Rows from expert 7 of block 7 of the image encoder, named by matrix and row number. Rows with one number belong to one neuron. Each number is 128 + 24 x the weight over its row's rms, rounded and kept within 0 to 255. All counts start at 0. After the name is the row's rms in percent of the matrix's.
# up: expert up (encoder.blocks.7.mlp.up, 8x128x128), inputs 43-85
# down: expert down (encoder.blocks.7.mlp.down, 8x128x128, transposed), outputs 43-85
up.7 104 [ 87 141 150 119 101 159 169 162 166 117 118 138 132 129 108 118 116 116  94 126 153 105 146 110 136 113 147 129 131  91 108  99 114 129  81 113 113 102 110 108 120 130 171]
down.7 106 [ 88 112  95 135 119 133 118 107  90 108  85 126 148 166 147  83 128 118 148 192 118 110 125  95 151 124  93 101 125 119 131  98 142  99 138 103 180 153 125 147 110 115  92]
up.8 102 [122  93 161 122 154 136  98 179 161 130 152 105 157 121  95  94 140 141 155 136 108 160 177 126 149 130 107 165 134 157  88 116 101 113 170 132 124 140 176 128 117 137 115]
down.8 111 [135 103 155 105 138 147 114 165 145  91 152 165 174  88 101 116  88 117 132 139 117 122 149 158 155 162 108 108 128 146 120  97 129 117 162 156 155 151 163  88 122 127 141]
up.9 089 [136 143 115 137 130 136 143 143 165  99 139 136 145 124 106 137 130 145 136 143 149 123 153 156 119 141 117 160 168 130 149 103 162 105 101 124 123 133 137 140 113  97 156]
down.9 091 [ 88  95 119  88 104 124 108  96  74 154  93 120 152 153 124 113 139 106 104 147 136 100 137  77 133 114 102  76 103 143 119 123 146 167 154 119 124  94 119 109 145 126 107]
up.10 099 [135  81 120 124 116 110  71 153 137 158 143 119 187 128 140 132 128  90  97 117 181 134 132 146 115 140 130 141 116 128 131  95 140 129 129 110 107 144 144 129 108 144 128]
down.10 094 [147 119 127 133  68 123 153 120  93 140 119 111 145 134 149 122 109 119 142 172 164 113 160 109 184 128 192 154  97  97 119  98 107 136 102 133 102 108 117 133 135 123 109]
up.11 119 [115 137 117 135 146 140 145 122 132 135 147 104  72 105  97 156 106 172 105 153 107 126 139 124 155 134 139 128 131 112 110 163 154 123 128  90 151 124 133 101 144 135 121]
down.11 127 [109 112 110 140 129 120 112 117  68 144 124 158  95  99 144 156 127 137 136 123 126 130 140  93 100  86 180 116 119  79 147 155 169 128 160 163 119 130 130  96 149 107 150]
up.12 080 [ 82 170 128 150 121 129 122 121 134  85 160 127 182 116 116 134  75  88 139 141 106 101 140 158 138 156 100 131 144 156 126 116  82 127 144 112 163 106 116 119 127 126 153]
down.12 076 [131 174 129 105 141 166 162 145 116 115 106 148 104 143 111 104 108 141 149 152 137 163 103  97 110 110 128 155 139 130 104 104 117 121 175 121 134 134 157 159  92 125 121]
up.13 096 [176 128 128 151  92 113 141 145 196 118 143 128 118 124  86 144 150 157 118 112 147 140 138 164 180 125 134 124 111 111 155 136 141 114  74 136 117 136 138 127 162 118 108]
down.13 104 [119  58 106 100 115 105 113 107 110 134 113 156 125 121 138 127 150 131 110 130 108 107 130  91 116  93 112  52 106 123 148 138 146 164 161 142 155 128 148  97 175 117 113]
up.14 091 [113 143 120 143  89 103 119 133 140 119 130 115 145  92 119 138  92 130 105 111 142 164 119 175 134 128 109 106 120 123 138 149 145 131 113 151 134 139 158 135 147 120 139]
down.14 088 [143 129 148 124 135 113 160 115 156 116 151 177 135 145 162 120 107 118 157 130 130 129 137  99 100 135 160 132 139 128 151 142 138 124 138 166 109 131 123 110 112 133 104]
up.15 116 [104 142 117 147 116 157 149 119 122 102  98 147 182 114  89 110 102 146  84 139 167 140 145 125 146 139 104 169 182 133 146 168 101 138 103 101 159 109 119 127 153 105 163]
down.15 125 [119 159 117 110 135 168  93 151 114 178 132 145 113 123  98 123  79 130 124 127 120 101 118 149  75 120 100 109 151 117 103 103 109 126 177 122 136 149 103 106 132 139 117]
up.16 083 [117 152 130 164 149 103  74 153 102 153 131  91 174  65  78 125  65 149 153 127 125 136 137 171 149 139 123 142 120 121  70 118 130 135 164 118 123 127 142 128 114 137 164]
down.16 075 [153 131 148 138 104 155 126 150 136 139 135 147  94 116 153 126 114 125 158 127 119  90 166 129 110 117 175 150 130  86 128 123 131 137 151 123  60 133 147 124  94 142 145]
up.17 103 [128 115 111 110 113 125 129 174 174 102 143 152 131 136 164 128 154 119 132 116 173 105 136 100 113 125 117 174 119 129 115 108 145 147  96 113 141  95 116 128  79 104 159]
down.17 101 [123 134 147 118 131 109 123 109  96 122 133 163 142 162 106  97  97 124 149 166 112 138 158 121 162 133 150  76 112 111 131  96 132 136 145 141 126 120 130 144  97 111 136]
up.18 096 [181 142 120 114 157 124 110 112 124 124 137 106 113 127 145 140 125 113 171 146 109 126 143 139 144 166 124 125 149 174 135 130 179 107 139 142 158 110 159 159 141  65  97]
down.18 110 [143 119 157 115 147 115 113 137 157 118 147 115 171 125  81 102 156 178  99 142 139 136 135 142 109 119  95  80 110 179 126 111 131 178 171  93 129  98 140 111 128  86 161]
up.19 103 [ 84 126 126 132 147 137  82 167 165 120 155 129 132 119 116  67 110 154 144 145 109 113 148 130 155 118 131 176 117 136  66  99 142 122 162 108 104 137 137  98  70 151 129]
down.19 110 [139 136 164 141 125 124 124 172 112 100 126 179 103  93 113 122 123 155 162 172 115 105 147 147 148 153 139 142 132 106  92  97 169 132 141 159 148 140 140  98 106 141 122]
up.20 088 [161 124 134 148 129 168 143 110 133 101 120 128 138 112  90 130 143 126 129 116 139 119 152 134 112 189  96 150 159 132 152 148 139 156  99 148 119 103 104 107 127 101 133]
down.20 093 [118 132 134  78 135 131 124 155 144 139 118 142 163  91 114  97 105 130 134  95 118 100 125 162 158 127 106  75 116 150 117 107 131 142 156 112 147 118 112 108 114 167 123]
up.21 105 [153 175 133 100 123 119 149 156 180 114 125 131  86 140 121 151 130  92  98 117 105 139 146 100 112 135  97 111 140 137 136 110 141 136  97 133 139  98  91 133 110 134 193]
down.21 104 [ 77 170 118 134 111 161 127 146 111 126 144 129 117 180 150  92 179 123 168 165  89 132 129  99 145 115 111 105 119  68 118 117 100 107 165 127 137 160 129 180 106 120 115]
up.22 090 [156  88 185 106 128 102 104 214 159 135 178 111 111  90 137 150 151 131 146  96 105 123 153 130 137 156 157 103  95 133 149 118 145 108 115 138  89 150 192 118 132 117 138]
down.22 082 [167  97 151 103 143 130 133 135 146 113 136 112 133 142 130 121 131  99 114 111  83 126 101 130 135 121  75 111 111 170 155 126 103 128 128 141 127 150 150 157 147 122  81]
up.23 097 [127  88 111  92 118 179  44 117 140 106 155 145 163 139 124 126 134 131  97  99 164 116 133 133 120 134 151 120 131 147 111 107 133 117 158 118 128 142 130 130 139 106 116]
down.23 087 [ 94 139 134 131  83 130 157 112 107 118 158 118 144 143 109 114 103 133 104 188 137 104 165 112 159 131 151 155  89 102  85 100  86 103 151 139 108 131 145 118 103 106 158]
up.24 094 [143 138 120 137 139 129 144 162 157  96 178  89 157 112 120 116 109 154 155 102 118 116 146 163 131 177 131 117 122 137 147 116 135 153 120 113 112 102 136 167 127  80 132]
down.24 077 [140  87 154 122 136 106 129  70 130 119 134 141 186 131  85 153 142 101 162 128 138 169 160 108 130 137 144 100 167 151 156 141 110 130 163 150 139 117 143 141 134  90 138]
up.25 101 [129 144 138  90 151 108 138 150 116 148 126  98 145  87 131 168  88 122 100 120 105 147 118 133 140 133 131 116 125 162 141 161  92  89 132  87 123 136 144 121 144  94 180]
down.25 103 [123 130 104 144 142 140 124 113 134 147 126 106 139 151 164 140 137 121 130  98 148 147  87 141 107 157  99 135 126 157 140 138 112 133  76 104 165  71  91 150 144 117  97]
up.26 096 [115 131 124 147 104 153 100 135 149  77  89 131 207 124 122 100 116 125 103 133 169  92 148 112 132 127 122 189 146 134 136 156 117 104 112  98 147 124 136 102 135 132 159]
down.26 096 [109 146  93 118 102 128  98 115  93 155 142 109 111 131 105 115 111 129 108 167 156 126 122 125 115  96 140 107  92 112  93  87 121 111 176 126 150 140  96  88 136 106 113]
up.27 093 [157 150 131 142 125  78 138 137 146 107 119  88 156 106 107 159 125 120 115 116 120 167  99 148 132 103 106 123 135 151 161 184 121  98 110 136 149 116 151 171 141 109 126]
down.27 091 [146 126 170 112 133  95 131 148 145 135 122 162 128 137 174 139 135  92 119 121 123 119 154 123 142 153 153 139 127 112 102 124 164 150 138 159  96 126 126 124 140 160 123]
up.28 097 [132 161 138 109 118  90 139 110 115 152 159 127 163  80 113 128  87 137 117  75 124 169 101 164 143 126 174 111 109 146 137 175 117 172 146 140 115  93 122  86 140 112 169]
down.28 097 [130 154 121  94 143 125 125 119 136 186 114 110  75 119 116 119  77 137 120 122 109  87 150 144 130 106 179 114 121  75 127 177 157 123 131 108 111 129 124 120 125 124 159]
up.29 103 [165 133 187 118 117 160 123 122 142 149 102 109 184 113 100 149 113 144 140 100 128 125  72 143 116 138 118 138 186 139 142  82 119 115 115 135  99 146 129 117  80 118 188]
down.29 085 [123  89 113 117 101  83 124  85 107 145 104 149 183 127 160 140 164  97 133  97 132 137 100 124 144 110 174 144 118 109 197 168 140 138  99  91 127 105 152 117 169  93 120]
up.30 092 [148  83  92 108 131 108  99 176 154 110 156 109 139 104 124 112 145 190 103 115 171 128 170 139 129 146 123 142  99 144 119 156 155 139 142 135 132 111 128 153 134  95 134]
down.30 085 [115 114 150 134 109 130 132 123 103 112 172 198 151 103 125 120  99 133 134 160 135 102 174 104 139 146 164 105 101  88 125 114 120 142 160 204 101 109 137  86 113 118 167]
up.31 106 [127 145 155  87 138  99 145 130 193  70 178 127 135 149 169 183 137  68 161  91 120 133 124 110 134 149 143 143 130 146 132 120 113 123  78 146  96 101 117 140  88  89 143]
down.31 110 [ 87 131 131 149 131 113 127 140 118 137 183 116 138 164 120  99 162 144 155 141 101 153 153 100 129 101 130  89  94 105 123 141 108 128 178 133 135 127 138 168 113 102 144]
up.32 101 [123 173 136 142 107 136  96 106 133 135 141 146 142 148  98 116 138 113 119 123  98  98 122 137 127 108  95 146 158 125 112 112 151 136 149 101 160 158 120 127 110 101 122]
down.32 102 [149 150 149 156 159 102 119 137 195 108 119 120 118 150 103 116 140 155 119 127  48 110 116 137 134 120  98 151 129 143 125 107 111  99 120 122 124 152 163 128 131 114 126]
up.33 107 [116 118 132 107 134 122 153 211 146 163 147  83 143 111 147 170 124 112 151 117 107 136 119 150 150 169 176 127 132 117 128 136 110 111  77  74 116 141 138 110 118  96 181]
down.33 107 [158  68 123 118 116 111 119  82 136 167 105  68 158 157 146 140 169 108 130 125 139 183 112 118 123 132 137 133 107 146 166 138 120 122  85  92 101 133 132 162 143 118  98]
up.34 095 [114 117 116  98 115 145  94 156 161 127  97 137  95  87 132 100 101 165 118 124 126 112 118 134 134 133 116 150 131 153  90 114 184 133 130 102 102 110 113  99  54 122 149]
down.34 089 [137 121 131 139 135  98 127 112  81 162 121 133 107  90 121 151  79 137 127 162 100 135  85 156 142 114 148 134 131 137 157 146 100 104 133 136 118 162 137 160 131  93 134]
up.35 103 [130 151 134 114 118 118 115 124 134 123  87 109 117 124 109 137 115  80 113 159 126 100 112 119 111 104  71  79 149 131 137 110 157 127  84 100 167 112 134 111  85  60 126]
down.35 096 [124 109 136 104 141 117 132 130 112 120 170 133 123 103 120 174 156 205 123  88 118 143 133 136 127  97 150  97 111 131 116 159 105 126 182 136 108 166  95 178 140 134 159]
up.36 103 [134 174 139  99 114 128 129 132 170 103 124 130 121 137 109 138 115 104  86 114 115 136 136 106 111 123 104 107 140 132 144 126 135 130  97 121 151 102  85 113 105 128 194]
down.36 101 [ 97 192 106 133 115 175 120 159 111 147 139 117 101 173 152  91 165 143 155 163  99 124 120 106 155 119 126 104 109  72 105 123 109 106 159 117 130 155 125 179 113 130 116]
up.37 119 [120 163 160  82  96 153 128 168 153 117 124 105 119  81 123 135 121 132 126  97 119 118 110 150 138 137 125 106 149 131 113 130 144 150 123  94 119 134 151 132 100 132 143]
down.37 074 [ 88  97  50 124 133 181 133 129 134 121 142 100 128 139  99 136  81 104  92 105 134 149 130 124 105 142 104 132 114 148 113 132  98 117 156 137 161 141 112 103 157 162 141]
up.38 090 [101 137 145 141 153 161 130  97 133 112 193 154 184 145 120 148 122 112 164  99  96 110 108 117 129 155 155 155 142 182 140 137  80 102 139 110 129 119 115 113 120 127 131]
down.38 092 [123 157 100 160 133 133 128 160 132 107 107  97  77 142 154 128 155 110 118 141 138 117 111  98  96 124  85 175 145 147  82 137 129 104 137 100 122 142 160 147 103 133 105]
up.39 107 [125 128 116 146 110 107 139 114 110 122  96 134 112 109 141 145 121 144  84 145 156 136 145 158 128 100 123 145 110 117 144 163 172 114  92 146 155 113 148 158 142 105 123]
down.39 106 [125 119 119 110 109 134 154 106 121 109 128 161 110 130 178 144 114 128 154  92 127 114 122  78 103 120 140 121 135 112 123 159 155 135 132 145 113 129 101 117 126 152 100]
up.40 104 [151 184 163 119 127 106 126 169 164 147 130 134 155  97 144 151 154  91 102 114  96 114 100 158 106 131 111 118 132 162 121 104 114  91 112  78 125 172 179 124 138  93 129]
down.40 091 [159 112 124 116 144  92 131 110 149 110 132  94 200 158 102 137 131 133 116  74 126 136 138 133 149 123 137  74 109 158 107 120 144 125 120 151 139 123  81 153 125 127 126]
up.41 095 [184 108 142 125 112 131 168 105 123 143 131 118 112  91 103 154 129 157  89 126 144 146 162 178 134 114 113 103 153 142 175 169 118 131 153 183 133 158 133 137 132 124 137]
down.41 091 [104 116 125 128 125  87 148 133 138 122 125 183 111  96 137 124 114 125 143 101  95 113 141 113 114 118 116 146 145 118 147 120 185 150 121 107 139 111 111  91 152 113 102]
up.42 112 [138 129 179  74 140  97 122 120 110 159 155 114 121 110 113 130 109 147 159 103  96 157 141 136 132 129 159  85 107 113 136 166 121 142 169 139 141 106 143  87 137 105 124]
down.42 116 [150 147 130 105 171 164 133 154 176 106 108 131 134  99  96 142  82 140 105  92 109 120 106 157 142 166 110 104 173 125 144 174 137 104 104 125 126 111 142 121 168 101 142]